config = dict(
    win_length=512,
    loss='l1',
    eps=1e-08,
    epochs=19.0,
)
Rows from block 2 of a small spectrogram enhancement model, named by matrix and row number. Rows with one number belong to one channel. Each number is 128 + 32 x the weight over its row's rms, rounded and kept within 0 to 255. All counts start at 0. Numbers have three digits each. After the name is the row's rms in percent of the matrix's.
Before each channel's rows are labels from the 100 clips, of 14976, where the channel reaches its highest value: "responds to" is what is common among them. Only what is clearly more common there than usual is listed. The data: synthetic speech, music and everyday sounds put through simulated rooms and audio effects. In brackets: how many of the 100.
# convs0: first 3x3 conv (model.enc.2.0.convs.0.weight, 256x256x3x3, each kernel summed), inputs 192-255
# convs1: second 3x3 conv (model.enc.2.0.convs.1.weight, 256x256x3x3, transposed, each kernel summed), outputs 192-255

responds to: distortion (39)
convs0.96 092:055098168051152099146142180175072125174095114139134170177114117148110123146103089137119114116153125050161133139069070114154151101165100121147122175178172089131119114115101106156125161108063181
convs1.96 088:120091059153091153118134118113109143129140119123136097093124155076154120137154168084152090158095134129081094090150113151192143103187131171088102094143191210131134124094163123182144115146115141

responds to: drums (62); bit reduction (35)
convs0.28 100:118165093106126140140138126183128122113158128164188185132121101088105165158090141134118172110135088152139131086146176097079109079077089095159165111123132106136110110037106137145124164131104168
convs1.28 109:126154150122138131150085075107155101154117066100149129120173132123133134110139069140135153160128146148077129130120118115114122126154100127081149147106147170158146154212182126124106111115176120

responds to: band (90); number of effects: 0 (58); dry (50)
convs0.225 116:065176132127114102050135088098151109152087116131078063162084121104131138090119127160143114129144189105097146114116130113144146202119135116150092159147135126150164177098159142073089126130148120
convs1.225 109:153190137122141130178084156108150110120134168109171114163141120123091126178143111119132095096101087228179090137119136178128080036148100105137142082151114098129059166163100110117093137159169104

responds to: dry (69)
convs0.56 105:151107066107152113111114082092154161155083110201162172187177155102141101147125194121141140090190155100127103027117148162129145111132099135141122147152166142073137107104141107089126163075137142
convs1.56 113:173149142152176143136098164160153126138158125097129078078132160159095075132105037153156145144069122112153141169190143158141108127143139131138083120099135106156103124099135115112121163187159068

responds to: everyday sound (62)
convs0.236 096:138165150136154126133073083118125169155108167183126101139123174167089131112147161113105100093138124109158156094174136148090096136113131133139087147110191124092151140062150126120145157084112133
convs1.236 094:112090120141124109110111110129154104130155065121142117104138117113195134171080121112124170175137079126070152184137133126149179093089119217117184106121120191126114076239150141130198097142131158

responds to: drums (56)
convs0.30 104:102108132127112062149192185083129121083137155148077181013159058111086154115092137145150043175147127131142149211139087107142154143109080102090163139167065074226096138144083169142082123125145165
convs1.30 088:147139169156134169102107082143138100153134151156132072217102150108170109167132146149075118114117058106168118057061141121135152165155122132193118099135094206161143112107118108096143107178070131

responds to: distance: near (73); drums (69); telephone band (49)
convs0.117 121:167085137128104107088162090114145095063116190142121152111155104147167118097153151129142103109155114125095172109179051159130146079149172148125166173093116116082148139113154153172179128097096137
convs1.117 108:125171113082113153110157129144190075178173167131143128128138135099063140178132169120168138136109124092115112104093158117149075139152116133164103119120139170117123224183104133102055138135106089

responds to: dropouts (61); dry (45)
convs0.116 100:095084121192170179147147132103123132093095152109136122152162126161164090136104128144181158110100119134061069161122119189116197127102151159142154138115134123115104076071110155084095103162120102
convs1.116 095:149118106066084102098098166195115090118157129134141066139060149155074170139153083143078109103118107096235152143140138087126135180135137119151091138074139146128201145138073115101154167198113149

responds to: drums (65); bit reduction (36)
convs0.0 079:167132115067110121147102128101159109064128104131094097092200170081115161100139170060158080080137156107122127118127133170148113155146093142086181074080145126147133126107194171140111084096033170
convs1.0 084:179131141105168110115171069157130098114167110085136156136160135174144085119129118153126165117128124126116131108123130047154177101086121157134164118178088179131147206119204142129163168193161077

responds to: speech (62)
convs0.9 098:120116121181155135172072134190138126133147130142146190149112134103123107171125084155150144088159169195116142161084169143127148057158109165115091102092103134089161109116153094094143102071126162
convs1.9 099:138098149118071138131159180076094117121106109113117137119136101149101153089132155152112120135094149072149224117182079151084123112109112097138139151097155128181109114159131140151095163154143108

responds to: everyday sound (69)
convs0.34 124:070114142158132115095107153170114143118132111097076159097101112069149140133110153144126092187201135153137166141091127124241135159119103204157136124167134132089080086224144122128142125123070164
convs1.34 111:159123126109121156134214102188138133058125108112145120135106178108136131138149106118160118148096090164124108184140090166107122130136106080096185091122130131124157144113096139128159057122145146

responds to: dry (69); speech (59)
convs0.147 094:077138102090126181147091158156091135093166137170062159120178162087138109097130158186137115112187159185091165163078181125096089083098104115098185131115164109065151147170189075145158131133140108
convs1.147 089:114161126164134130101202153099152143160089203098125102115082088167125116094147172096101136102123125134125128163142082125230167155128133107134138153162099164109111136066087098149062142155100175

responds to: everyday sound (91); dry (51)
convs0.15 108:122107109153169139131097113105126129148087109121127180184153134127118098107172207119122157110140113189146090105084155103131122117128156156171136115147152184101167105150144108202133150084129165
convs1.15 108:147120116131067143120120155170119079113090092118094084040114125103156165162096066095126140159063133112113144140171156129209145087123122119127128124090132128147103114158052108043108111123130121

responds to: everyday sound (70); dry (61)
convs0.207 100:081047121141121106114107140097146103148132157137155130069159112110114141074155127099104068117127147130091111136108127050084124091158132112095149100174152102159150104085152130126123106202156139
convs1.207 107:125179098118119113155164117126165126080175144119175131147142106170195070165126190142147102147141133141148138150145147147142147089134184163180142133071163143091111109133119132125174121072094084

responds to: dry (67)
convs0.204 087:139121091127063141083085125149167136127144132093128144165097136085126119101120163070178119175138108133171074079131188165139168093105142142159147118115101131109125053119129079160118155117145110
convs1.204 087:151149079135151123132119097149102110098116110081147056108159077129130183110117119127109156165078142070075173157089114139131168139094134053066153138146137159166140127084150128092093128091093106

responds to: band (52)
convs0.80 103:147158163101100072102184195146157097136077174091090113138158136109118114113075115101133141172126144096129160138134110131115115093170160115096093100105139162144076099137129099174124110087123097
convs1.80 103:124128046094117160169045070153129124174134070144199157088144111143167150136174110140124125109105158093142159115120155075116175161126137132141137168173126079113139126105150128102048134087132137

responds to: drums (56); dry (45)
convs0.196 108:133177139094138192150127132083121139137075068101206136203191114095133117151140139155106158162078130155137063151127152126140114095115068163123091177127109137131133143191116161168146151109111090
convs1.196 102:149139169165134088132128097124164152080158187149067092131067178142134162069132123106101120069146095085144203173134108109102095181113187138136150134133152133132135090127192102057112169119141142

responds to: dry (45)
convs0.131 116:134126108079118178156096132145146168170101149185077104070148100152170110169114137110094101121120170120159207158189123074129114159133135138073088113123119153119111212155141171077134125180149133
convs1.131 104:130134099198138100121128149133117114111128137121147137159092108065141155114177065141113139170106124107137160123123095110163135115116153133172137180117072113148076086096102102143152095118102068

responds to: dry (53)
convs0.19 095:134167162093117181191130154084083097084141143109132122073111050195116111146080164114177104114140123098117143114129094136127130102100138138095127145145108063101094113129144084091120070159179139
convs1.19 090:116118127162107107091050123134135110190091121150100143126166133139114108068173138151087100142116124148123088128097187124078144095162138162114098131112180126169189143093156135143135096068069130

responds to: speech (77); dry (44)
convs0.181 099:112085183126088164133120102175100150109137146150102112100124102098090114087096085176118119111178121168101163116119152118098121112098108170116148154112182129137095147183138167151138114106110075
convs1.181 118:115143118123162082165137136135175191151130137093153100125104071177164124119132159146084089096129144066140112184116148156133150175140161102063107158124103108175103137105108114115173124117175173

responds to: everyday sound (69); dry (62)
convs0.126 085:117127164128116173142109141174148101160119139145093136059169115106082121113113142163070063192123114128182116046090168126125104204157173124135122167129128113104177211093103153156134110149159130
convs1.126 094:114146093174136078168125128124125133139111151095135131124096079171170150124142108109169173144143133135099118141169159114181128145111130118130173086143124108181087129198064120115112150191099150

responds to: distortion (31)
convs0.255 101:130181101141161133157175166113137088075108133145147172078123142115222110167109108181139070108122120076120133158105159138133159106072148118154151115156128141082152107124060154154115195129098113
convs1.255 096:149123146127109120117132096111160148184180130066157166153085128123097162082153146138096158118112099102119124111138122153129142172142126126111127179111151102160141141117146130085175107102163144

responds to: dropouts (31)
convs0.246 102:150077129115077108101125165184078173158156174155083077125079161132196088099065179148058113089161182127094149146185095110163115138185170153121062151164051152080146098176095113118125134101095139
convs1.246 095:116138157117161182112117100071120077089115093101178172119185164116085116116143059079170166134056110106109163107090121119099120098059098123070199098125188097128103185132181151156153128147165115

responds to: bit reduction (38)
convs0.223 093:139042069103149156183111111123147150065114086103160131173142136124078127138116084140121113102102145124124122130164161097127153111142160129126160121188210107175111120148139192175136129184145132
convs1.223 100:147122131072129114090153087080098134145140125150100152075122077123095082086131130140135134103136143157148144147147111166050057108140106147130143109103105152100129101071152140137162135150171184

responds to: band (63)
convs0.154 102:137102141102123115066128032165097146108137137135131143105170139119163061103163108094099162117108035064059132113135123151143123116134140127134134152146186141150061164117151090108149091124177114
convs1.154 096:072132164106082167151154177173078162129091114125138121094131124155088104143086093161130053197079160110107089085110131102143117148156162130151170069138161111159095084111182169130098162170121139

responds to: long reverberation (79); drums (73); reverberation time: 1.2 to 2.4 s (45)
convs0.17 107:178156070114094160087121125069116059101113135097111146109104107141144153098115123070098070158096089144097202158117112070116124140142115136178133113131154117163135140167174123126148156129114193
convs1.17 106:108108119133085148143198102156135104131110119161199135108126158108095113212145132104138118147082114123145087152100118169155078098171137158142116121089037150131153161146122108095121141114090126

responds to: band (69)
convs0.81 125:158138148115079100077085106141148156136100178156111114144093115136109191105142112166062182136136164126094102118165126125146121105094153133112103102117142156090138152116109091145096095147111104
convs1.81 107:109123129096131140178173122138085128101117100117119106111132080109168052119168102077117106121087107133143089122128170197100089114151117161158141121147161080174132174125125128083148128111183090

responds to: dropouts (30)
convs0.14 101:063105141132107068134174085149153123139101140107085123138103159154107137119151144116150144059136136144144097139107121151149154043128142129152142142094147158114167141123128123149158158100179135
convs1.14 094:126146167208124185129119170155096143133212101136180114079136055145129123056125106125112119117099112185126196124108096130111103099098109125101168152130092134152079146090109107116125147128133080

responds to: drums (86); long reverberation (75); reverberation time: 1.2 to 2.4 s (48)
convs0.132 083:163114141157134087112070132129094125141070139099126127115121161104083131118128136071156048061052153102087166116103133134137153098142092157133116046075103131161137081163164102125170177101105187
convs1.132 086:134129097092105138150124142175152153187169115111149179115135126126164153123169122192083171145173107091092138110146105139163089167167146142156164189158189187082126193148129140153102087116196109

responds to: dry (73); drums (52)
convs0.242 102:131104174116138117140178175134129083103163081106145107120115114046151116141104227135141167084118158148116121146077103131156130102156098142176134111136229165151133097139122104128120120144132088
convs1.242 109:134117124151130127125160127091116126114089187177128173137128092152126164134127087094146122101131096058050162165157178093137130187140187083138091114122138133160119130107144128106115110105113192

responds to: everyday sound (74); dry (50)
convs0.243 104:103095116116126129119127141147108108128103125038115178148114144085163096152121064068146131086133174049138159119147168103146121168131162120156147080149148110151141079127146088111042139143088142
convs1.243 108:146115131148102080117120156138081090148103121197100104156165087179112168127118121099106087118140136133176084186098057188108133139123155153190089126141139103067152167121108129176188079117160135

responds to: drums (54)
convs0.142 104:103134129135127126162136114087132160146138081111121126130111128077142185145155013139104110181103100154102104117117120191148127144164122126102110116105120114129106130083151146127069121062141141
convs1.142 103:097114151074117100037070152130101163088132105100140119138111151184116103102112200136185149132075114177155110107130116133098152123162144116131079203046135198113103120197137126137123097226112072

responds to: distortion (34)
convs0.206 113:190096138157104133088162095210098127146104130045053135182149161132060177054157151131132100142087175113062120115119109111148077118119124167122111095141129142145140164119162082108185160122124147
convs1.206 097:150180112090118150198137140175131162138133112179218102077081105117208127207153145106116122150113135171162133146109158098101177108126141109124178151135173117145127086242156128148161128082083120

responds to: drums (55); distortion (50); bit reduction (32)
convs0.3 088:184159050127119117135083136135101106147045133112153123119130120129180121148155044083104142160142145101182093134113095135136144052112104143128081090115104162130068132121153118177138080092105134
convs1.3 094:070095186124138154078185116111098143137132113107130130142104111120127168127177158113145178135131131158146169152145131156154157147158123138102147155139171148112117126131173108117162061180128098

responds to: bit reduction (70)
convs0.93 114:134170106098162149190093141098162092114114092117142072122116099160081125117109097092157036129106102125111105171086194139110120130165117085123108167108151100106143182084207071088136169146056127
convs1.93 118:151126137109115106095151087161102132149164188128171139097113150143154125142101117136155204100169115070109171126109083105089106130109142136122156154132088136123097122150111103126153088121134118

responds to: distortion (31)
convs0.45 099:126113137065116124152071099117093141148113216167164114129122130096174093123099114136109128140168127143134142133084022127149131146113162160056131137100098116123130164111135159114158130098184079
convs1.45 098:105191096195129127119114184159134084097142121141130048101150155121123170141156136089101111126097172128128135163101184080147143187127115121113159142159144159137189101163175125118068196149098189

responds to: bit reduction (38); dropouts (30)
convs0.57 090:067055144104114122169154146153071070149146215187157103118142151099124155195169099115099146151132202116131087050147101124150140070114155089126120153147240165143126099107089079140110111092190126
convs1.57 102:076160138141117179102083107093138084161120062097165130148095164131087094125118155092147088167060104199062192106112159174095093106131189183134093111075079099119117154132169146126140149136158089

responds to: dry (58); drums (53)
convs0.62 104:129175171119143152110110173086135110091088156129115189122135154120153151076131131118115108143109132138141140141103110121153114139136108129139145099148166106142108126124198139125108107148093158
convs1.62 094:135120091174176088103099065114123106167124148154151149136131120186111124172175138166178154115108175073135165146153141164136094149095181104166127129139133122095150183118069150120091143101145135

responds to: everyday sound (60)
convs0.105 099:091161102160109133159082108137148153116180192105126128109114120100140125098162161182188126147155147074138160159176085104138176058147133120082091140111171197136116148065133129120133162128110173
convs1.105 095:152134128122160170108146135139106038083077087147117123133107143060145177111089110119117123189167181118069101105087154129121095128144118144146219126157144107162087049140102120179080087133110110

responds to: drums (72)
convs0.228 130:125158166172100115131131093160122141146152152137169148131112150120149177094151155112153157187101146157132134157088125115169081090085122119130125143096098120111192150155134170130106125088117205
convs1.228 133:154117118159127103175107098163107113114144214176106126104115085176087101119109123118109121098090125117169107117116138084102142197150166133102179139165169175194117116121100079156104147114101082

responds to: everyday sound (52); distortion (32)
convs0.87 101:108090139062145104078118139179134201062150112142169157081113096099145091065056134135119078085170107108167151122096113155235129126134116112111180093161127152113148103161104179133117109084116105
convs1.87 110:141142118113130069154180104066107108116095102116051101141121145129133087162155186130101087135096143156086086178114109125117128142140110141108040109142155136146156110112119097166122139160102200

responds to: distortion (35)
convs0.73 100:076169183122134165204133153172126143136126205117164106180136155150123119133110161126088145116110127109157094119075162144056106158109133109110093177172083129127157087098124131103107102137131097
convs1.73 095:108084125146146062083091132128128095124141054095121098137080076115122119095170090084107094025121107163112120072127074043161122113118083085112081096117122118105134155105137105135123115123134158

responds to: dry (54); dropouts (36)
convs0.16 090:118118089159147169096176143136121113159080104124145116150099172159133105121124132122154089120178129136123136141136149136150104105143097131175094143126144133065194127150155149108136136133153183
convs1.16 086:120156088143082129147076155148184115110155095084134111092124187150159143121140055113135122138059120155165185184138138139083103154100137152072171102097114137110083152079115145132112155080118134

responds to: dry (74); dropouts (42)
convs0.254 094:091178107122122148163151117135136094084107101168149134152087155147102108144129167094137177084098122169185186123173130150128136111150122132120102143128070165139123078135107141166097114196129116
convs1.254 111:170132132184134132156120150178143179208143145129122084104176183171113155101158057193151088141112107027130108101120145174115134074075125083133108149101160076170125125101122136100123182093109131

responds to: distortion (45)
convs0.158 090:121099120183105094121132124130084167112168182134188118144096121138141088153152112122096149096124164155097098074106121124167104136158151079150069194125152119093120164135129104105120073103177188
convs1.158 098:113124139081146149159173130137188101201092119113113094095178128141127095171108148143124116118138129106107170101153167097128112097116148117084129077143067122120132143151179127159124137145164060

responds to: drums (79); dry (61); number of effects: 0 (53)
convs0.68 080:150119127103097150179101128140093115160122108155165105123139130141135130063156133161124134172074125146044124101132071192105116079146143126093161166103136104177100136183142136098074092114146116
convs1.68 084:154167094159081102096105139136124192159145121104102146103116124164091119103152085095177169145164107114124070157136132088174136132098147108111122154144142156149169096140162080160138163131103128

responds to: everyday sound (63); dropouts (47); reverberation time: dry (46)
convs0.70 107:133148147137094091140111152039190170133125137144074074109118111116127111107095102156151096142181128096110124087143163153114143162105174141125137109145134122116174181104118148129089124152132087
convs1.70 101:084159066126133121119132149210094144162072159106194161170156136173135195161122115134117176148130132137146103126108104216140138132119093108147172198127124158098146135113128115111161140155095180

responds to: drums (56); distortion (36)
convs0.25 097:167203119090139066147108071108144123155098067170141059149129082152105175124116101109108095125073100126136122184126095127150132130165128164225131092116152134139129145139145117156132116146103134
convs1.25 102:130106169106148140173087151149147166075109163136135158142140111070100090088119121125165186081196100164161149086113186127102140142096082115101133129157087174145134171080118170132203147139149168

responds to: drums (75)
convs0.95 109:141101169094125123126077146179119125110153121142160173102165123098161126150121159190109119144085121077070113105108042155119104115074142103115154117057047106154131197107117098155080110071144157
convs1.95 105:122133163159139097089083090138190187142163134088106097149089094157074077111140090098132153150187138082132112145090140142102150099136117099157109147136120153157132147149149111121121116093157084

responds to: everyday sound (66); dry (51)
convs0.159 097:102111138131176135091116101116106140144090115147171114192182108068078160166108068150118124120101185142122082112065129157127135104129088162152117144157187154137145179095117151207151134128064093
convs1.159 098:108093123176123107133100140132158136078062091181111161124069109128216100155096144069154169116107082141135135134157141130092115146156146112175130110109142149172128128183117062063143117147130082

responds to: bit reduction (59); dropouts (53)
convs0.61 095:166154109146128160116160116135166114142112105073101095196120087118154160127149083050159110130088126099144093094106192105095116148121128076147140082140149156158199060119141168168147146074084076
convs1.61 102:127095154065140141137113096156079100108118189186150187101198150130125124114088145173172210095173161105119132149125082072156144135100082159127145145153153125096122133125167092148161134158131117

responds to: distortion (35)
convs0.47 101:129135127136120083173133149152099099075143122152140161213158112167091099110144093203110142196125121148167162150094154174157124104126118065121100162137083140120122143137069101117137140089117135
convs1.47 111:116052084111107155041155088120140088147127123116108141113066160094132148092093149121110101119171108139126080028142100133080101084135136145149094147102132208094161096133150170116148076170167138

responds to: everyday sound (58); reverberation time: dry (47); dropouts (38)
convs0.173 110:119128083130132115107154079052116078148182159136112142145168061109133085171124138142052121096142063149137109100147161188128111128122150090102114131161176139089109164113096119123105102184104072
convs1.173 097:133120156088129097139081156141110158111127154112118133111132180208115194128149170118134130110141182169083129164187154122164159114104170165183141127102150118169069080178137142107172112127095171

responds to: speech (55); wah (47); reverberation time: 0.15 to 0.3 s (43)
convs0.210 103:150127130143056111109124128041192202167095140063127129056101127110153179068122120129145054062158100108160129083152189107067117105116129165064149079123141068127121085116126107155062151148136173
convs1.210 095:115099133145140167076120123114077119103123161137100110150145132077077206157148185068107126239061134120124099113110125140130163061113073090130091139096157171073111070067145152057133126152182127

responds to: distortion (36)
convs0.244 113:117140133177176118079132127113148213120165097125188155170111129112144097121158140127144085179134093108111213093134162128124162127118154132154136070113101099160092119173132109112108126104176146
convs1.244 105:075104190132111074130165133078118144152126098069131098147100143145123131124120105072112122097136145170161079104097137155149139098157080127104164101124113125146120089154179112077137141134172128

responds to: speech (79); reverberation time: 0.15 to 0.3 s (49)
convs0.182 120:128125071107113165143131170116134197127096114113067184064101167130160144075130092195094147143091180157097127117131107134093123105139128100105151123108090095087147152132138110129136136115142158
convs1.182 113:090102178140159078090133143166083115116161106125179092149153093113140187155139089093158054163131118172136118116142105137143135145097110135120175112161155116122115059143125121129086108118165162

responds to: speech (83); wah (38)
convs0.24 104:210132133092110121124167125153092156133111158070147169121162153195092116119124129126090080125140118108132126138140104112118168158115123141074086083083153151131087046189104136162095195140122134
convs1.24 111:119106106137172182145125088099157124079150124174171144140142088137152164176111085081113124111044170117088068130060092119144102072162138107137153172155092108083098128068168163140086121073164124

responds to: bit reduction (52); dropouts (44)
convs0.203 108:131122127141136102151084077097195067137128111196124136126166106143126188211085129081084115131139071120114070097164109162135182098146114085084130104144149148110177122107136107106102180106137036
convs1.203 104:092135148060125196126169142161100151092107099143139088138126157075102099113176114145122175101103169163140134118168128134142064101131141159160134139101123141101145084179116140147161161153122137

responds to: dry (67); dropouts (44)
convs0.125 093:103116188178167127187107147131141115142162128077100081085173067143099124110139136151103136195098154118107160159164090105000184155094151127066161124145125105138114122063037121119126129158088098
convs1.125 097:134134153143102143124195125040137120050129135140104142099090155124112180091100114142124094092185160126138102109129126167219084154110172149198156110075149075152162078056147072131127107163125151

responds to: distance: near (69); drums (65)
convs0.21 103:155133064105131094085132133137125101083174148099130176132146132143090164100071101157109115142053146114126154134178119168189160184140130164099126087102160145163134132118081153182151058127151151
convs1.21 100:131119154122111118082148073117138095131119097124205167107133075074158137137169138129144108077152103097110123161066134103148093081152102119175095180133043130115102135173164120115136147109109114

responds to: dropouts (49); bit reduction (38)
convs0.112 090:179081152126097147123070168146105134117119054120096123183128136124110148135106143114138152099109165153125087108076134094061162125066194098181190088214117100139165105181209169149064124143083136
convs1.112 095:149095122069165139115162088112140080134099143113131145059167137151149129101164142096188169116102141129165145103163129141140106123065096180102103090062130129114133160080109132151147163109163124

responds to: long reverberation (72); drums (66); reverberation time: 1.2 to 2.4 s (49)
convs0.234 117:156158143144156131117173131138134122119157186119160161130154092078103156140109152143180167092101164132121127118167098118188131092140169127159149081151136047121101103143132138105206108102107148
convs1.234 115:159046154103098178063101135134097144110081093138183126116111126078175102084117128165140110092168093072130154149121104135134126134111131120093107157101109172117147108094182148128131180104105107

responds to: speech (68)
convs0.162 096:141160136092074108128113074157092074154117124163137169098108126174131133145168204140176102165124111149068081120076076084147089119143115072166175123088098152129167138105102144159151103107131164
convs1.162 131:158094154217199139143161092137176158138139092067151106117144141156131119084055089152108114095135161073120120084129143109114118139147152145099114135131116147133083129095143090107126203128146121

responds to: everyday sound (65); dry (52)
convs0.124 099:131113120064129151142158089096095073157185125119163122151133053165170117146096147177113120145184120092151122139131110136123147099161163122066089104079075209151041137090113172135133099099131162
convs1.124 110:113138097149134126131147152180133110170148162178140156157110174106117158184149089092131122082039154159108109068144136100109135105117174126212084126130123083091129119097182142123109141130112084

responds to: dry (46)
convs0.252 092:143164099121094143108105129172108104132130099082118121111103136154141161086139152079166110110116096103128149098152159120110174143188133102075093131116111127142176117126092140092190169130129141
convs1.252 096:139098122157142115122076123074095134126123121139102183096121150134099103121120112109103088078080152100070131143116128114175116128161145099173098152123189155104073124120124105123092138100126102

responds to: wah (41)
convs0.140 105:165129202185099134176119193134108143083131124089145104118107147156159130144142096121103143117087103128131163106166151123059138150112127087070194111088188039165135122065161171131135119075083152
convs1.140 103:095114124108138143092151097118149071206093086173106113076130099100095099111136170123137105135147132126177090057102092120171116108136105153156160097148104164033127152154155084124123134115202119

responds to: bit reduction (31)
convs0.171 083:182061158112147187105160121132111138118116140114138045114071127132125100139125125097162094129089122124131171172101101120110143120146137155156169104144106141080234138125097155109100075171107031
convs1.171 095:110190113077114161138102131179123133113129076126168169135159104124091115113137118099083147153134106121091124066105097104058147145090090093124137088096119109127078167131135167118162154101178126

responds to: dry (50)
convs0.31 081:136107155139130149150118220147095105192113177160145133070147160108141147144108126082169060173121195081153163171155114103152119129160144146089089113144117112126141109088163177080114140130161197
convs1.31 084:149127106181115140105100078181134170195166126067151175179124114150148051097138160142104169121110148154127157100108154056145124114138103092139070122125198152064119100187099043185134126146099122